{
  "model": "sound classifier",
  "input": "log_mel",
  "targets": ["speed"],
  "hidden_act": "elu",
  "depths": [14],
  "learning_rate": 0.0043,
  "shampoo_beta": 0.99,
  "eps": 1e-08,
  "max_steps": 22800,
  "adamw_weight_decay_other_params": 0.05
}
Rows from block 8, named by matrix and row number. Each number is 128 + 24 x the weight over its row's rms, rounded and kept within 0 to 255. All counts start at 0. Numbers have three digits each. After the name is the row's rms in percent of the matrix's.
# conv: width-3 conv, dilation 2 (model.blocks.8.conv.weight, 256x256x3), inputs 174-202, a 3 kernel for each
conv.79 101:109150139078120145094114128141119136059121122099158115153120116141152127148105134111127146162131121146115099126147102142138132163121113120154127113081127035127133130169104143131088128100143076106140086140124131161122123123128132108116127103145119127107107146100
conv.80 096:081165144107113161137113135163163147135101119144100117138154107125157121162133120153128094111103108161127107142105122154113137139135134138106113139135107144124146160131141125107148120124117103163082142154099171152122110091132104123166129165117159132116144096115
conv.81 100:104147119112152120092119146152145145132157140139087156090130134113140122169128130117124103142127145132103178135148099116130122164145073143138100139141117120125139140159115083128169142122132124158137147131092148102138115143109112151156123108111099167099149126129
conv.82 101:121116115126114120115131141156128136095133123128055100127135118148095149126104090172162120141128130102177100168119130131156095165119104152148118177127136126139122114135151108118119126123084127109171124141146117117123142135123109166086097148152120110164181105133
conv.83 100:139132105140124089146133083122151125165102119119164165114156152095158117166117136145119110139151125128073127152140164120131150115120141155164153125094165127097099178119118080081185133124106067114141143120176126114116105173147131137100127154159119142120143122116
conv.84 103:155085109126117048106139109110145126145106150148145140091142131172174076093129164138158096153129102109160108135128110093113136103154115131121138135104173113141133113137110097121157100127172108135132145153153105121151162142108138121144145138113148103138139119087
conv.85 101:152157102120150128137092113155164134141117143125147098128100102136093165144162107156099135159139123134129110166123117114147125102096158127144160111192097128136125147117128116111143146102128143123129085151132121128096141098133101119110069131150138160103122118126
conv.86 102:148126146093105129152162130104125125126129147149167104130152139125127097104110158093119122159150127147157114123144133087136148131088162111126106132163136143105116126140142152125177117138139147125101141131148110125145115113141122131138112149117094109126123123123
conv.87 101:146118123182125143157148108091093142136101153149146150091168112133128141109083151115178161128120131127125105102126184112157124181141101122149148141161144108122160154151128125151156143154146141112132079107146121158164084145133125111133114133148134091205152132134
conv.88 100:134123166145120102117145141105104125136110121155090126124129157147099124130094146171096152159114106081145140154118128137117114077133148134081127120093111093142120134147126079097181126136123099092138104114133089104143127093160124115104124106164118140142140144115
conv.89 099:126120102113148114135136140119100149137121151080084183164092120160111132124119086160110167114121123123100142100165149134151117122161115098122112121093148116148117127143127136142118184117098165159117146087108155098091141138129126121110115090101137150098139125103
conv.90 095:128161135096143121104167147126140111089084077113160084127080167084176099103190099152100138113137128093127131132170136120163145139130108076169126139127118124137080122135149116134127157140107114129188144084123107146122135147132133105174117118153169123105148142128
conv.91 097:128113181103086156145146114135121102095137114167081127147135135154123132199105144132101119165099138142094132103088141137117121136112110102140106136100181105124182113149139075144094148131054132174113126111111113137109156124151109176120102144117113135094109109141
conv.92 098:146130130082098185104110122081125146113131156123084193159103130115118157150127168145132166114120131150126113101114115140121083071166111091124144155100081140129088146156134103148168077123112105135112082100156092150131153098152132118195153125131101093123150148103
conv.93 100:164117094154100122154150088120159135133145112102098158111147132138106104151123136161091104142108126107166142170137108093160149167122163119109151126127145128134110099114119157095145191122108105120111152112149124182103155077130163088156165115145142137119126152106
conv.94 098:094123129117100110119124154124103154142105099096152118134111143132121132154089109128091101087136111102151142163118124111104102123165103145136141107107109169098120109154108152107086154150101112137114173118118125152140124128139100137155136137151143115108134170138
conv.95 102:112133139092119147088142149153132104121131158173144095095115184119161136085149168126123131127106139107137116132171120150113174125140125111127114115117132144113145149183099158103143128122127072127144104127149154158087104106158105122114164102132101144083133169114
conv.96 104:116122118113153120073154103109111132090103128113117140103135123082132171128122179117119123128118160146083125136158100131151132138113137132177132136119176115112106161092156117125132086114123145157107123137110100133153138124157147119142111183166082140141144168093
conv.97 098:117113093144119139134119111135149137113142124125084152109095176158127085130123126123169160152103131154081146097167184120138083132132122154108135130114132122118127115150114146069128128117126140097122109127138108109099117115146135122117156107095111146177119119139
conv.98 102:124119117074099120167128171154146090089115096121145140160130093151103140162114128121126150098121118153105140105115150090167125149113096078117108122106106119103179152154118121082152141147129147075164144069123128095157156127163137144114118153112100176106154101117
conv.99 102:155128146170167167097146140107111169139101146102161158122121141105142128110128140091143144114105133178100110142112109162128135101152128192132092166077172132121127115141144134104095111119143134152111097122142124104087172108133163107085179118142119101143123143166
conv.100 100:160144106139157144148111147148134136147141152134118136123141071106148129115161147148129103160117148151151137079154138138068160109122163089115148076146123120117158095129149118100148130128152118125106081138123179086123145123107126098150144101142140161168170112132
conv.101 095:094111137104158121117099149104143130118138144112091181172110153167124110104130106116155140159144129143109151147121108159113095088126135134095098118133124097137136125087147095161165120087131159106130177128125196136071145102131111170091125123106104129157155111135
conv.102 105:156141115115148037128129123099147147166160136093117158102122173140152131113139172108134150165162161123114132138140121155134125094141156144115115164105133137116148119163115125152134124138145127143139150124132117158133173118102142123124124138137123137120123130152
conv.103 102:122136124078127086142119118140161122144138084129141125109107121119129086159139126147151173170148111116105140120135115082124112104156134124160148120109141172090182109154149160129133116124170152097142147119146124130177109121149098174133122148155104121111142103133
conv.104 092:114065113102126122137136122097141166104159122118105098125110150146161121110122123104131138154126077107130138112160120085119110145096108113124111158133117107118153165144108112125081141115080111094169151141096127141111123151186157152110125130119162109120132115123
conv.105 098:147141130169128093090127130141114122133155128178119147142107102140160162163113103124092138124134144106093105157184130141112151129144136138114128134147137137118125120125127171111138078145131083105141161142131152135150096117101136124100123107140159114108123129112
conv.106 108:127133100209185140112114138152104103072122117131129099152123116126166120105119092060134120130131112124137156110133133123108100116137150125121146101120137127142154129125112127121074122095162159159130140123146129136197153148098172102152124173105136120118175143135
conv.107 100:142115119152136128139102140135116126128123133133121102185120121109127141110130125086132145125141111125156120120121123135145093094131156153154126095143129159168122181110144108118089126136145152166081153084128113153107159163141098142114085148161123108124123129092
conv.108 099:126125147116086137140155097142102163100113149115188115147167147135101128149105147134168152140117148101131133110122133169075105121182084137159113132158141126142114161107122175133111132100158117134110126120108101166177166107138106147093140139128124098150137174118
conv.109 106:173130135113146104146153118105141117126103102085144145131112128160088093160087102112124130129153128122110109155128139136112115183107104128118130123127115105140138123149148125151107156135110154149140130134145125135156120125129142125100132095115104137122126086127
conv.110 108:123121132115120126143166120139125104114121134124142131079138119122146131162127115150159130121141127119121090097131116129154116132141133138151152164124111151127111131139081132079132103148134136147081081128155088148123103128133085112112141109141111102138118147098
conv.111 100:161141139096188142161149091155109126159120160130138105105110141138185112127102137137092123127130147106152097147091104108156125094168125159122154126166112084132099142169173082118148118113159097133131118139110181108083136143137063088164131174134118137103128154069
conv.112 110:088186125042094156145144150107105125143141152137106114135122085116130126113156156170127124149111149121127156116148112129157108091139125161111106164131194118115127085154110131129080160136095112130159133140113070137118145109118137110119135145097161159078138153101
conv.113 106:145142127097121100131114125084135128124114138134055194113123169141094130132176156129092154135103128124128121136122104163064184148121098135102135126126144152167134117131089126127145119122120115176070093112127139105125050167109106165102130113121118144099120103123
conv.114 099:096143117121125142113111144153157109117102125083111146137124137097124149149103153091128146122149133146093116118098127117126110125117121120086147093122122104115131174138124121105142144145081128079130160098102143122135156103096134121139107104122136109157145123117
conv.115 098:113135157096140120176142088108130171102143108146107089135094135114104144104151103159132088134088128136114135141125132118148165133108109159100096146108138084132166134163142147117083115109135109161119110194103138159131134105142102133123078134133131104143109179116
conv.116 098:096122160116163086094148115177138137131118121124078139094081131167129148125146126090140176139143115111153130096134101152161101143079098119152141107129125121136158113104110104095105125124100095132146140128145093143163084127156070108116165123123122138125154131118
conv.117 093:097139118133140121119122139095133150119140082139094110179123106114134184146145114192120129129094150168095140141141119129111150155186099096153127146103122144127102137092105160122102134152104146161127142128149161072142114129094074154179153106103127130115118133159
conv.118 102:143112133123124134116124123154131126118157137146127156148116112130126142115160140143117082107121137115115147096163151095151102168132102134155229125098108145149132113131102159119115135184130129121126116175107104162153143078167152115102159178122117118100160122122
conv.119 097:125105124141166139132127088159118133123130171127139160213140110141154107131108132152109128136130086082171117150119138138118080121152120158146116133108143101166108125094120175121140166135102140146128151132092141124116159075140140109077122123070137096170144124099
conv.120 095:155134114133129096146098141120110106100106128086152138169085158080102130101146176098109142129147120131164129157118168099122159117135121135137162105111121168114097187155110180125138145109104137128131164090164118144105195121109107130139124149138107127089146145092
conv.121 097:104122155105142128108144132146144165161159166116107138102131109077150142080146164112122148149085169100203123117138106120129117118152099126165149104146102133112158126137110125151152142166143141131083144123122146091100123147113125090137144107161159127140124125124
conv.122 100:073149128092147140115156144089146127117126101156110168090108109139158171115109136132106140127134127143127128149082131064125083169119136133121117153144129135121136151150162162126120156127116129139100097137101153114064144109128130117109125147150152125169107116115
conv.123 092:117126136121157111100128148110142109123117131094104145156163095085129110142175149107099133144071105142107100093147145110184124146094104123149172111114107139145064116117130160126084126138077139121149106151129109141136104102152162116132132156157154118176141123145
conv.124 106:152120130113132105078138136143146136156158131135139139162109094098123163125153067200044183113133132112116124125147135138077163108123126143127132108153090161130102131142145121146167122157140120126125133123150118123135130124121138163148092114178116156133099107132
conv.125 106:132123100141103070151117138122129124155168134133141096136118106102143096119171106127162147149110137142129148148117111119131122147061102147130111155115104144107127127070152131167140120124164145118128136136131143152173132133096147114073110129106104170127145126116
conv.126 095:122157131109172152098125119107123146126110122148114099129112175131127176166151126133160089162141134141143127115140104130115125124138099098106109135140118158126129141149109138103113128124145139155162089111181132117093111135114092159139165094128183107123134135151
conv.127 104:119131106130092089093128112102167150119118137155128107111114173110154138102143157155145112092096135148117103118184135120113058140179089130114102109099156174102095112108150120113115094143158148118149188113093153134112123150106147099130120134156143128120127099144
conv.128 099:133115116132137113157116142149150113157126161112131138147122114104111145134142122117113140125102112178138149151137125124131156127116133121137170127124133123146110127159118126114114150133127166126150157141166126145127115149091110134100116146128116120166124103111
conv.129 102:107128117129138063130169136150133124091113117124143118108128107165089130125119117123166102165154126124190131164128068132076136119114152166117134141187141146176133106122165147129166105195154112124149103162107135132130104145133129139086148110105150150115111093146
conv.130 106:140100136127129134144096127122106151136108115096117148146136111129099142126130122155105101116141097124145169152169114196090080116137142189138058149108127132125109116107157164148115135110118149115167159137088142127120133154112111111113116150121114114100189109152
conv.131 099:105125157134106151091145127113143133146107115129115134156107128168103122166107132110090135146121144106162155109126150152129090107107175147133112106112170157117139093121128130083110139136155093125105157159119094164109102141111160112157165154129125120110067116103
conv.132 102:143139140106185113154149115093184082142132114123119107130127115140136102124138103151183096163143113135118166185117160084180109163133126118126170166108142123123160149086140115133174164122120144088129155162117087148147183150137123136165119151167112119084137132135
conv.133 112:128154096134094113139134137122135134126135143085124133149139115115117116175139086138120156138122110151138158134134131136135119136159120137148123110107083105120129146152144146072178162116164082108138121129163153096136127167071123122097180108128189091104109139100
conv.134 101:152161082147148145102143171144160168124136132130137144134121108137095119106119100141154119114136097135130126159120095106150142094132131096161131125180098130117123115138144085085167119116152119146099145128153080134154145107148114117078110116116103135132113102154
conv.135 098:133119142156130104131130088126130081147147134134145134147118163094163118108134111151097179132130153113139126107153140147131135124089165111109153125130137127164141141105095121135109090142136166151096122125116082117127091112112122081131110114151116134110114146107
conv.136 107:128157111147150063106174100133134100116126115143127113138140126128084098081116179142096142131111105112112128163171104142119176120106151106106135116104163096156168146122111119148133138145118088170110143121145099101122124122183109138088118155163093115127115103183
conv.137 092:083131103118117143106078126135139115140117110173115125124137121150089175105136190168119097108127169143142137105151103126120092141123132153134127118130151181090128152129111135118134110148124102149123165154157102179133132091125094118142118159137115171084114098153
conv.138 118:105101129097118117128103140088137129123116148158091143154112110097137140117124125135110128118100154115125163111095140135134128133134130149087121127174107158146119105112146153128116132168141111104127130122149137122095120130158128109141132116124142113107148172061
conv.139 099:131108144131148072149131134134109108124116146072172125180124136118153144107122119116140134140137106120141134140129111126114127143092157136118119133119160123146118185078134132099165178122118095108136090166135155117111128114121125129139092147139136150087148101137
conv.140 100:151123130177144114109107144144146129129104120146138149135150114129122121138098143115157120135113100104126158127099108099158131165126103133157133107159111172078121120128122122120148098132139112129135089115149129128135128172068132090155101125151084136155126132093
conv.141 107:125139104178112129134121150116130096107127123170108095138108135131115133156105093106138141151110148147076145128090140105173146134125121159117115106124120124089112123120166163126131086160170158088118135128116081112128160178124133101137133142106114112120120154142
conv.142 102:077123154168147121089091145171124112092136136129159112163104157139163090174106137117148104145129116149099130101125086142167133104131161133145139132124131118138141133125152114153111131154175141159094143128141116134131131174151180158112133159120095110160106112115
conv.143 100:116143130083098098128144109136134110149121132135103089143109174115193113097162158103148107180146137117124109092121135119156084180126106156141142149135151121129169128090131111127122138133125113106143153098135126114106099108172108142110135119142178132146133172137
conv.144 101:133106154147158137125090139166133104126117110128121116106098141090116171105109131127117138128117142130116108114165112139130121095134130136138129138127104114096126172133127083089165151100154105126169121119114115082156130102129087116139106127081109162126122115139
conv.145 103:160160118111171133134136125133120153119134145161107102119135114102159129102111110124151120133151127113111163085131180126157121117139153151138110125074120119123140158145153109155105132125133130111109102144128138102167116171111156126153098145158110153104146120159
conv.146 092:128107129117151129152069115123167122107104160092150197123151119133130090147142134115119152115153146106139131167179134149121118125105098142123124157132117098115121118142109150142108132131159165127131160108124109090124080134175144078122131135131165125125136091139
conv.147 098:130124146085117130114116126125125154107111115167083158123135114117155089117118158085117135121134141134119123116129103145122167131113132140131112180106111127137116112166159144091103100158086086151123158165110149118116101161118179113162136139119110058169110118150
conv.148 091:112118132122124165138100107180114140111142128119098165138144126106130147068148099107168090107138146099118122146139092156061105160108142163138141158096157113130149114121128125119120127087126107110110097105144081103110106116119120171123117125146126166139135161146
conv.149 104:126133106106125151118143138150121150134134135101142088108136089112125139119111086126091098148108102104103148089163155141115142144124072070125146136131095102135080117129095158130104126165156130118106121161121163102159120135102113157153103108143138137130126122156
conv.150 104:147151111157148133092122164156158135141171149058141142129108126087122199177113123135104141116114159139100173143125165126153139082162135114124137131157103103115144124139127118104136110157103091151097129122150151125126141142096087119094079127127125129163145144099
conv.151 108:150107118090156143096151154118145117160131110093140136091140132096118168178149102125115145165157142149086126098147129115124166128091148100112115146114117141135123165142118140114147215125046158147092172133106131130148146141133147160133110142107165111100137115140
conv.152 101:130093146121114137135134111151132155124103151104164140150124115141131121110153150149113112132125109134064153101148129189116122160073088123137132103119132133135122150120095140140093101094133135127123120139138161109133108101138144123123173102125124124136147123126
conv.153 100:111137111099117180112109157105121166116122112153157117126121172118120160125111115114127179111141120130138146135126124150146089116150167149128102139122156099129126135110121141093142104102151152175093083120164129122095190111118100141135098125124125107152135124156
conv.154 100:125125159118128121118142112134145101149105171134146119119095162088159156147087087107160117141136153122107152121125100164057147088136111129168171146151111140128148150133116072118120124142133171165104155153126092124108127152110109104135162120115111127120078159127
conv.155 096:094103108140137120085128176094092152094106144126149149103152143117155145103138143132120135138107138139110138122124130111127125110146090143123125093077145127073166127120137146152139151125137163113131142167106137179113110082132118108138106110147157169140085137121
conv.156 099:177137125173140101112127141133116133133097122108110149137137149162091149154118133123123171113113140175124109116139102163099102129092117092108124107134120162115139165127099134120130103153140112140100093102170143142114143086126091149158103123096158119169190101105
conv.157 098:128134110110161170153143119135119146130150117159115100140161127144114101111099121143142127106135131119082133083111119120169128129166094100124124177114121121116124145101077098133131142132109098125153101191130080115167118143122181121146142136123204142113116128146
conv.158 098:179124110185118129124174085123109088149120149122106069128130124101153119134110139136167073128133104114163115136124128126116108116089162105149121132140106123128146155095132157130118145113114153038114117163132132099113168098138148118112124121073120150118115143144
conv.159 100:134140147120087132120136130157150187143143127114164125110124094127148148123141075156080132133120139143119164098130133134117156138118122093091109135127132147137109152119143136098110144124117105108124125115127146102094121128120109140106108162141158144105135138120
conv.160 098:080153155108096153087139186154138183142148137162113107091122155114105148136093154163137099129099127101108121138130153101121131133072107148157121139119108133148138161131118171129100120132136129127164119118082142155122150108113141088145139098121162120105130132104
conv.161 102:165110117122143091089159096108112136143133146169135090121154113143166117112133143157145077119154149127136119113116150133150108143147130136161133135081103163127140125150129141110134148125144142121139110129125156144099088148128123101121141151135120106138144073095
conv.162 100:121188118143155118117126122115110154133130101092148146125145112121121089150128076122105128144161140107111108157140119131103119106102110166121117147138136118130140114124123106139120132162145125135110122110126148136145081169080116146160169117100115150138116158168
conv.163 103:153114129103135174123125178112107121107119129098148137147088105118146148130144087134124174150095131113106154123090127082145143146147112107122140115136105134133113173099110085155073133124126137066129136120137130108140146112105102137137131108124118112143070137120
conv.164 104:158103145101147163135125120152107120107130146104161100133089145101143157183098109133123129146121134155145086098128170086132198133128134094071135132136086132122120154147108128107139121132140134104144124127131095123129144104129156087111103150101135152109107100158
conv.165 101:124122123147125081134108177146123120116123124135151169118149105149131113120127128126151127132129143118148145139128119152077103188125049138162157111110137081174211097132112110162133138101110127112168149115140122139144088135159130075148134132160140135110125148151
conv.166 097:109172144139156129122152116159139128161164165112178112165154124150144138144080128112104139144147118136122107139159137117144113164089086122136150165121109131109119100124169144128108134145119165128170141105136115131128154150115129104114129128160164134109127108122
conv.167 100:138109128160180131142112168132157147141099112137120098132151121091117139103145170154145137148113116136135077094137148129121125137133104137118126137135149084134120086129149127127120158102121142132178118126135104082160114137107129119136130103179108129127127145116
conv.168 103:106107135107125121123121141125093105139148093152131078147095131095098137129118142178108165109099120070136171139107138096164141126122094123076098151111106104117110098116113146155108080130159136127128079140120101071139161106068110090116118126171160117128123139111
conv.169 098:149146103084110138098099104114125118118104139100144111117119090091155191141138150112123159098127158163133100109112125122158149154183111112088145114126134128142109133157115115048169110168141128167109165120120120137177117131114093149179143108151140118120134122117
conv.170 098:181138152124139116158131118103127138141173126112106158123131154151116152083181134149133150133136103110072150126158131123107157099169140096141108136111128136090161171174128101156126181142122127133071092122113111128120102163083129139092102122138128155121109152156
conv.171 099:139140116102115139166103089104113142118151153125156138129131148136153114133126104173149118096096149150080124103165153163093154107121144093143120099119083135142106146124170112128082111122120167125113165142102098151107137118137090134197113114144158119140099143141
conv.172 095:108126120158141131092122188145119163144132096126127058133103141112143097132134174072129163145128106119145089137109149110101115133154168138121097113138137142117097134087126121104155147157138128133161102125099174134134137111074096154103108126106101121156117133133
conv.173 096:141121148144130114141083122133112134126134088123162126173144120153131108151134122101156158136077114115143141177148073100124102038144143102122165108104162079100151118120144147156103086100204122105141130137115132106149133109113139123113144124158096134121151162116
conv.174 105:150120094119067112133148160133140157159117089124128097119161132088124157146102124124144133138135135138132104191132117139091092119146099134129150139114131140098118135095133094117149141126135104132181112209144169128112100122137114102095128085156114146149143116097
conv.175 101:098132157146137124161150147092135110141146105131122079140097145126156183110152113144130136060160109109123144146139150155103120152155075174172085096141154121130099118158107136085082120099135118160092112135135124130157154085138087077127119123151106129146161167132
conv.176 099:121118106152121085078144119117130152150116143164103130132115152089136114104122110119133157136150106163139146117095146118075141140113115034122157123120110120128117145100173130158154139081089144123172154120108182101147142118090121117137105144111104117134150140115
conv.177 098:137153100085129123094128179114115116145131078115123165131085125163112134140172112077160083133126098116099148120167139099101147143126111144146127105152134132148135148088135135091138155127117127105134124130161130142126077156119152104099151111148120105164136146083
conv.178 099:153141124140091090130159124132132148133130179166121103139145135096099076111141146144155106147143138101112155171128135143133116161118132112151165176078114118145126127116143139100152119149122121120099104137163140102142149110122076143125138144150093183143143088132
conv.179 099:132164110113127169127084117121150162145146120113131152132115121147121121115143148143135109120131128124149102120128146135145118131101123150139124144107128114145137108166111111107147127116104119114163143141131109122147148083103142132139108116133150150097133163115
conv.180 096:115110149096118149106109103155140139126127128120126117148106143156131106173120080158103123151139133092163148141123125096121132179129120143132113101120088145118111165092160190076116157084115117182090113147111129140169108132135111138136146096123154125071074159121
conv.181 107:115155111096083099112143158148147124146098095152123144055159119127137166091144131149159095120145135134128120136129098145105155105114102141143105105114091128094125146162103133135140134144134140147142131151126148133119138150089134127126108118117151141110117127114
conv.182 102:129139146142122106116136133151133115111114083151135068121124132099128160123154129125141097146113129111130181146140150133129105127131128153123145153111093145108117070098156085155086119181176124092098111149122144132125118131122138092136102144105117132140114123113
conv.183 096:117152146124164106139143136112150106095143177078126129107146140158139128091147136120146123130110125130140111113156125114135157187106087113133142116168100090163107157106129107116149110122144096166129071096145180064112085143182151076121120153124131139143130156146
conv.184 106:148118130121073101150132100146095128143129104099137173164057128077141127148156129192110128123115141101149114144143133149122118113153083138114070111090168096129121125161149118137085128172104099143143144105134092135175117163110126095137135098104136131103064152122
conv.185 108:127161095159100104122117106142142173150113138141124090116107139128160108154162068128100142096097121118118156110105150114100153121079156080113140112110137097114137114134143119070149158112112130123150168140126098130124130093123084183150120132127087108108145127145
conv.186 103:104123140127118148118155128113111137112137107164141160140122119125131132166116104156113118138111153155139112107096152161100142097096121140103127117165113150124141083129087135126088112146140084119119079155159119112116145128154140073145134127174148149124132147114
conv.187 103:141165119153132144121105139148128115144101097136118143138141122140143127140155082093143143093109140140124139092133150105181095159113086143135130155122125131110097123114122141094166095144110147127130144113112141104073097130106131133153150165100118133139169113125
conv.188 095:100098122089136131141097133142109094115156130156113154115164104136081083115120117162098095137131127147123071149127139137127102142138136090107124136127114109142111134142119128145102154112100084107199120187104135164082158140081124174140143107167153141143155132091
conv.189 100:133134132120122139115115085148142121107145146100147122104135115109113088123133113171111110153083111129114104101132151132095133134130085115102145115162128136116092146107165089141157132124107064140156147088130133148107160146105122104159160140120118095172115151124
conv.190 100:157145115151153106077114117122145111139120134136106127125113126137139074113150124146164128102096159150151118148121160145103153108132137098094106065121168128129155099156115125089148093091149155138124120130159121092118121144122123136117135147055128137134077132146
conv.191 100:165087135134120124110140101158155105112147111152141127122121147136120127101147132170122114102100121112117085120159095180072209109118163152120116112133106138114126111120125106132130096116128079113150094193101140117129144116098132104164156093177134104124105178145
conv.192 100:122132082128135123101119139112129127114121166097116146121097128104160086165123122126132109107090154100104150138169138135137111130128114127144154135106148124118164131108110110109150137141149138116122097148116120121121139090121134126166109151138077149175118131140
conv.193 108:133139144079146169133091124133103111108123110153107207149140082104148129127114146173156100119129164155146099115140138130146091141130136084169143148134133147128123118167125122151092091131174138138133120118155118143161134150095118145151166124139097119104144147123
conv.194 096:116139113150157137116148127111147138126140108108134121149122150124101144048146091140115103149123109109114082129110100137104144098084071145127136099150113142096153107107143134093099133120140133118112124155133121165091149096156132154112106137119088185086121152111
conv.195 099:129144127142105133109140120091127133178157155139129126119107132114066176103103133155142110123125117118104162166143153142105109130161118131082146145110100141111172144106153124118129106125090091159160155095130115145104157141093085140129085113148131149120140151106
conv.196 106:113145118097129124116104092136144104109128107129122138128139137148164119148086164112104128101119132081106182145092112121157092144088179128139157079109143137136137129117134092172147129121152163112052104146134095124143112094160121150154081173137156132104135104177
conv.197 094:091097111139116118148133079111149110086138117085145134130129160100151146135109127142135076142103109125149164141124141158128120124140113105110114101119137102115128091137132144136121129145135093114141102162130160099131131109143130136116121161142157100074129090093
conv.198 095:136145106142131112108144109105119119121116115102131125130107117097135190136157182132128139128141133171103116145155184119134135122102137101113106127138115132119142088102116109132125146115150134108124155149095132135088116137096106109106159129123106150124118110125
conv.199 106:149102145142105165119141113148102130130120106124096157106128180121116109121133116112125091158102081128144087119108153133135133119134165127130135113170126149156121156126116083108129186137123131083132129155140115157125152141070135134114139130102152113107160139120
conv.200 102:135123158099127128120087137114137095140117130103145129115140156092115129117140121193140119113129116161124123105091125116125095093121140137129148087123141173118130104090080131092140113117134161156130121141135147089094132128115070096136121127142161100149145144126
conv.201 098:125140113148106098107126105128149122122125083100198106145041133121146142161157098094115168142147096128125146134093125164073125136119112138123155161100184151163134123111105109082120133098126139120167115165127145152110150144129091155152129177125130141134156103161
conv.202 099:098152148138140094157112130117130123127131135135113106115169135128125143123128118162136103136129153166137125126154102110126139112138145099136119107139087064120122097138131166123121127115114071165084091135120144111087071166142091174103104127119167110153133086147
conv.203 101:136135149139135141120148124116102169123136112106141141135092106117115111099123134178146092125113102125145120155120161105103130113121143143107172089126136110173124133158127130129066145129114117168067141093140097166133137151160133140157160125150152179121084160164
conv.204 103:101142085128098156064176136114136112138120144140126068133130127076148158148148092119150123099148135129128109160077132143115156140121101120152121162115130108153141153098133155079136109165140087126157116154097158122098104135150129107086118132111123119135152124140
conv.205 097:147123097127145124143134128137123138096135138145071107132124123130169171168120150125145112121142133120147146120089144130141065109148132123116134072146169116131140112132109153133094116118141107107114127156129112151119105166110134094139153136128131101148118095153
conv.206 102:126105160139149063131086158100144116152103136071110122119161105123101153168107128130120136119140102132133109101145121170133115116128106160113148145095165098145160133193129144102089164128151150154146120148131109149098123147145166111095141087128154079147151161129
conv.207 094:088133128141128095135147095141124119102077138157181110089116146139132145173148119179136112107108132157122060108138116119129124141116144159108107162152079108139123133175135126105143110104173127098127133114134124125138146162106134137096125115142117093193184133082
conv.208 101:128139157144166143129103143138127131140113157103123143118114133180144122097133136208155115146124149119144162095135166124139098126164102107078131139121141108147188149081167146135108115165102168141127094128122136152123125175111129119104121111124163125139120123114
conv.209 100:087113109068119124091121183085116141146156150126123146117105158146093138083121140121160114130156146159112112095160134162125131115134137099132144121099088132140148095149106156126128167130125116155105172113089150112098168107111133101105105148108097159158143105107
conv.210 102:151089112119066121140156057170125121120129161161089127100107111122137118118094106071164133117124147108115116129108142099110135160111115108129109143101119110109111150149132163095140102125136128078100104126176111130111097080179120112154139124082129143141121125093
conv.211 092:135095127142101135118123088135125092166159143138128125130156130150148151098123153115148141162157051178077126158078119090146113093131120133119126153105102164155154154143063135133175128117114149166169123110106156120118106124144129113111134135140110133084137130136
conv.212 105:138113125138120148139126099127111104129160115128088153085136113113096134178180117124177093151164133135143114088164074141133124162170101157163148100076149143147157141153135125112099136156081100160102103164146119126170109177138149119072108112156114162124128153131
conv.213 101:134101149085112130104114161113150153084111127105140113149080149094145183100140176109078153126137121116134113093135134146142137121151101162123152139100118141108132135106150148106115119153135122118115093137170123101100152162107127090128110137108092128092116158145
conv.214 103:130113144124100138149123117148107130099122114154121058132188113125114102115146114114183112122077099122156123125074145119088143151143151099149115110126139135153134125153130127142132112114146181114142101136145137152092107116140148124108077124129133141131163126138
conv.215 100:136129126145101103147139146086163139125133134107111112095104162098150095175106109162070120134146098127137158111092140110154169115134149090145153150106185174116085082100124152119137139139104139096132153139106144155107126129132118079138121125164168136141127130073
conv.216 101:108123111099139124123127113125127121108110133117113134140100141089121171104141130100115075151127134100163070177111089147113119141104138132094114108149125123133103112127098133106126107134175123119129136143168129110099122133142127121123084146148165144144140133107
conv.217 096:139145142159091091141145115100121141135161133172160109152113160135180153123101129112116112142123118139153128130118130154137082126105175145112159155126111119140126144140148129123100138115115093110148133172172098103115129137131136137144134126127142139096109155177
conv.218 103:097107157136151102151093154128125115128087117098116138166103066127081183156126132104116157101122177134131189113132147121163129102125148166125102141138143202104075163114153137094094163120122129153127157152133133139126133120075162119110163128131111151147123119091
conv.219 095:114136154128116088120112110089108111116122127086139108150126115104140119136167091147146121154144150098135095150098117125155115116090165151096128127109154154175154131118127121086107168117086119112142122116098155128119137133123157126097115144155125111109148203102
conv.220 102:080126178148089109122117175183139105111109111113141129173133121111109151088115116120130127155094180121107121093136116167120120127097136125131122122148151148118120099091127140143065178107142142111151151139114180125117128140141115135132139164138097156149119097105
conv.221 092:191142109104173125088127145139111098125150121144128104128142129133111112118127128139130179145086160122121173122128121094140118148115091140150093166134118148124173161148126133104085086122126121121149118105163142121154089162111083127176152118084140127127103117145
conv.222 094:101133141099087113146115104102135151100137114142131118104082129157146139123123109128098127151127133145168119108150139130109054122144109150134146133156155109152153130146135158105131114132100135112140152099100162141155136114146145107151130099147080137157137122116
conv.223 100:115152105111130083123152099140117125106099118119150083105149157115132151119124150106132088113114176089125214109100151115136093129154125157141097098136166093164128114101148102147096144157134144098106106184118120099163145153113143102140109103117105121105092104164
conv.224 104:082098187106126121141120095113138131140127129109150120154129133134132125122122083141121132151152104144153097123136139108130146030150211146108138157171062200122084142176108145134117136133103111101130138138129117128154144137086155135154127127119120103164116139154
conv.225 097:124155106147126114114112126151141131111112129123113157157102091110131142112097181139163122103092170127151124144141152113169143076155158143135160154163067152087119143130151140153142140103123101157103116127175100157132154094139134137153110141140081130157173103118
conv.226 095:140154090120098149131158131112147149187161129115119116118112174135163145114137100111070101090155151107160140136110145124114095194087019075115103108105129120146138101152162111094148120127117135096122117102148077124125094102134098139158138115119129140115124137110
conv.227 099:134121128154092098084166162123115119116107106094076160166146094165117128113139123164150090161111131134109147115088112124115103138126177096133151120095110119116124139093124132097110153196167151135127104096214120096132124124134126093128082153140135138183129129141